config.yaml
encoder_arch: "vit"
model: "image VQ-VAE"
dataset: "procedural textures in two colours, tilted and lit"
train_examples: 97500
image_size: 48
crop_scale_min: 1
horizontal_flip: true
color_jitter: 0.1
bottleneck: "vq"
downsampling_factor: 8
encoder_norm: "layernorm"
encoder_norm_position: "pre"
encoder_activation: "swiglu"
encoder_mlp_ratio: 2
encoder_head_dim: 48
encoder_fused_qkv: false
encoder_bias: "none"
encoder_qk_norm: true
encoder_layer_scale_init: 1.0
encoder_parallel_block: false
encoder_inner_norm: false
encoder_moe: "top_k"
encoder_num_experts: 4
encoder_moe_every: 2
encoder_expert_mlp_ratio: 0.5
encoder_experts_per_token: 2
encoder_shared_expert: false
encoder_patch_size: [8, 8]
encoder_conv_stem: true
encoder_layers: 10
encoder_width: 192
encoder_positions: "learned"
loss: "mse"
latent_channels: 4
decoder_norm: "groupnorm"
decoder_activation: "silu"
decoder_weight_standardization: false
decoder_widths: [48, 96, 144, 192]
decoder_blocks_per_level: 3
decoder_block: "basic"
decoder_attention: false
decoder_upsampling: "nearest_conv"
codebook_size: 256
residual_init: "none"
optimizer: "normuon"
muon_scale: "match_rms_adamw"
learning_rate: 0.0026
momentum: 0.95
nesterov: true
orthogonalizer: "newton_schulz_5"
adamw_lr_other_params: 0.0021
max_steps: 10700
batch_size: 128
epochs: 14.0
lr_schedule: "wsd_sqrt"
decay_fraction: 0.3
final_lr_fraction: 0
warmup_steps: 2140
weight_decay: 0.4
adamw_weight_decay_other_params: 0.05
Rows from block 2 of the decoder of a small image VQ-VAE, named by matrix and row number. Rows with one number belong to one channel. Each number is 128 + 32 x the weight over its row's rms, rounded and kept within 0 to 255. All counts start at 0. Numbers have three digits each.
After each channel's rows are labels from the 100 images, of 14976, where the channel reaches its highest value: "top examples" is what is common among them; "colour at peak" is the nearest of a few named colours to the mean colour under the peak. Only what is clearly more common there than usual is listed. The data: procedural textures in two colours, tilted and lit.
# convs0: first 3x3 conv (decoder.decb.0.0.convs.0.weight, 144x144x3x3, each kernel summed), inputs 0-71
# convs1: second 3x3 conv (decoder.decb.0.0.convs.1.weight, 144x144x3x3, transposed, each kernel summed), outputs 0-71

convs0.9:122130097128164097100142100170118105139136129186157134133113120155152049140167131107141151115131137152142122093106139152149111129116141098102165153142110166156154126112138084122119151126125115177110143146118100100150
convs1.9:174126109134110107158125102094120099150129132081109080106137155113063187141157090114166132119135118142103201181152095081114076142211129092116156121097139098144114078137087175099077125123126093109136130125116170148051
top examples: fine scale
colour at peak: brown

convs0.94:097152175120139110124137127104161098140147105113105139132255109113080125126110106099161108145125130141130126219153093130115126097147188235145102216114112131144104108111117150115132188099111113159151128095112118111145
convs1.94:127146148138109137163121089087141100141145138091159135104068115124153100144131170146116141119053128116115113085150135089124091106087138058093129089104177187117139076101131090091108064135096153149142081135128123099082
top examples: crumpled; white
colour at peak: brown

convs0.8:135144087118189124133149181112105156147191190154090171134112150152172049130113095102164165169119154134146163114132157096077118166122153102114106157182131106134101122113148159069108121109095111125184093098161147169129
convs1.8:165127140124126121135136090145107090118087077060120100112121125089102157127159151127123132101179154110087128147141082110148137091115110111159118111092128109091144124116144102141127130147137142113087194113131130131141
top examples: fine scale; purple
colour at peak: brown

convs0.54:163166090120131146129126068121137126173121127094192127134144116099123151151135108157066162109138133108074147135137114127110165169051147114174115197097171089201046137113182118130086142108150122093147120154123216094109
convs1.54:110106190191130097096144155185131138092130120127093148109129115148132095139160174141209101118119127151168104123112165118142062082163123105098108070138114182115134123140027082138123131151112149193107106141119058145131
top examples: furry
colour at peak: brown

convs0.121:127133077093062124126135127146187109168133086147114103079186132095123124102094135057102133105114126097076095181145048106088144103164114149192143133092067180137175138105168137148136152149114162104149102136140136122162
convs1.121:107143177181205136139154121087112121159135112061163206168106133151171103177113113169144114117102104165160163137128194155148092176101130092090153119167194084110091113159089103142113096135140117188162110105125113149100
top examples: crumpled
colour at peak: brown

convs0.70:104094157179115096104100096132170130109082115133179121118124039161122107092150150121119114122110144140121127107114186127156139120120129129060063114110130093121157112084089135079133100057070096074161098138031133085138
convs1.70:137127130093120143147129140116088108165113153162116077101112149118186127142137151166109152119124071132103072115135096146122118125180122109134154120117085182114166143115107128161142196181171150223085112135186119139138
top examples: crumpled; purple
colour at peak: purple

convs0.50:129157144135177139118143145124078169137104139143084130130083128121092126148125106251149110159103140137110098123119154156131114177130143132125164175103141085110097150123090118162074092183134091138139146127079148094140
convs1.50:090074113137098126119114139124156148135160142095125108130151116127109138109089153065114154059149108099143168118133108080129157094127079106132099066128107211122181161119161149109142162129128220140144114181182136120132
top examples: blue
colour at peak: blue

convs0.127:116105084121101163097097129085130127120117122120164150128084146155165102117104127126131183114156112097101113217211120093157073120092198211176123152153112132130086140117201075140154096134095144108168165119191183126105
convs1.127:108134223134135110126164063154112084138120156108144151130196139133130135179124098110139072128124115135114152102101127135117193103142080081093123108125195112095121108137083159161129153116123114124109075146037082112134
top examples: furry
colour at peak: brown

convs0.26:083097084098096139138108157131092119106161186161127099125129110123192213166145093075142110130106075098151090202141142173166117157198163030140168175143157122208107135154108137084130135105149112195141131086116113092121
convs1.26:166168103116106135156142110115111184163154098113159144122111164156057069099094133148170158117140206129118191106144117077116167126116071164119071108093125180048151143092118145140127092113129142092144157118151174150140
top examples: fine scale; crosshatched
colour at peak: brown

convs0.37:098170127176114116128101131087114132233119094111115102116075210072084081099115095156117086069151123141132050130151113100109140124098159133124029153143086087092155155114099142142107148076148124104107154108099129161122
convs1.37:144122156106163118129170117166170121004145146118150150148167050145160135155203180123165163170092122133109172110098178141129105115141110103124160125121130163154103151129159108121118124196140111197122066141154084075171
top examples: red; orange; ground colour: red
colour at peak: brown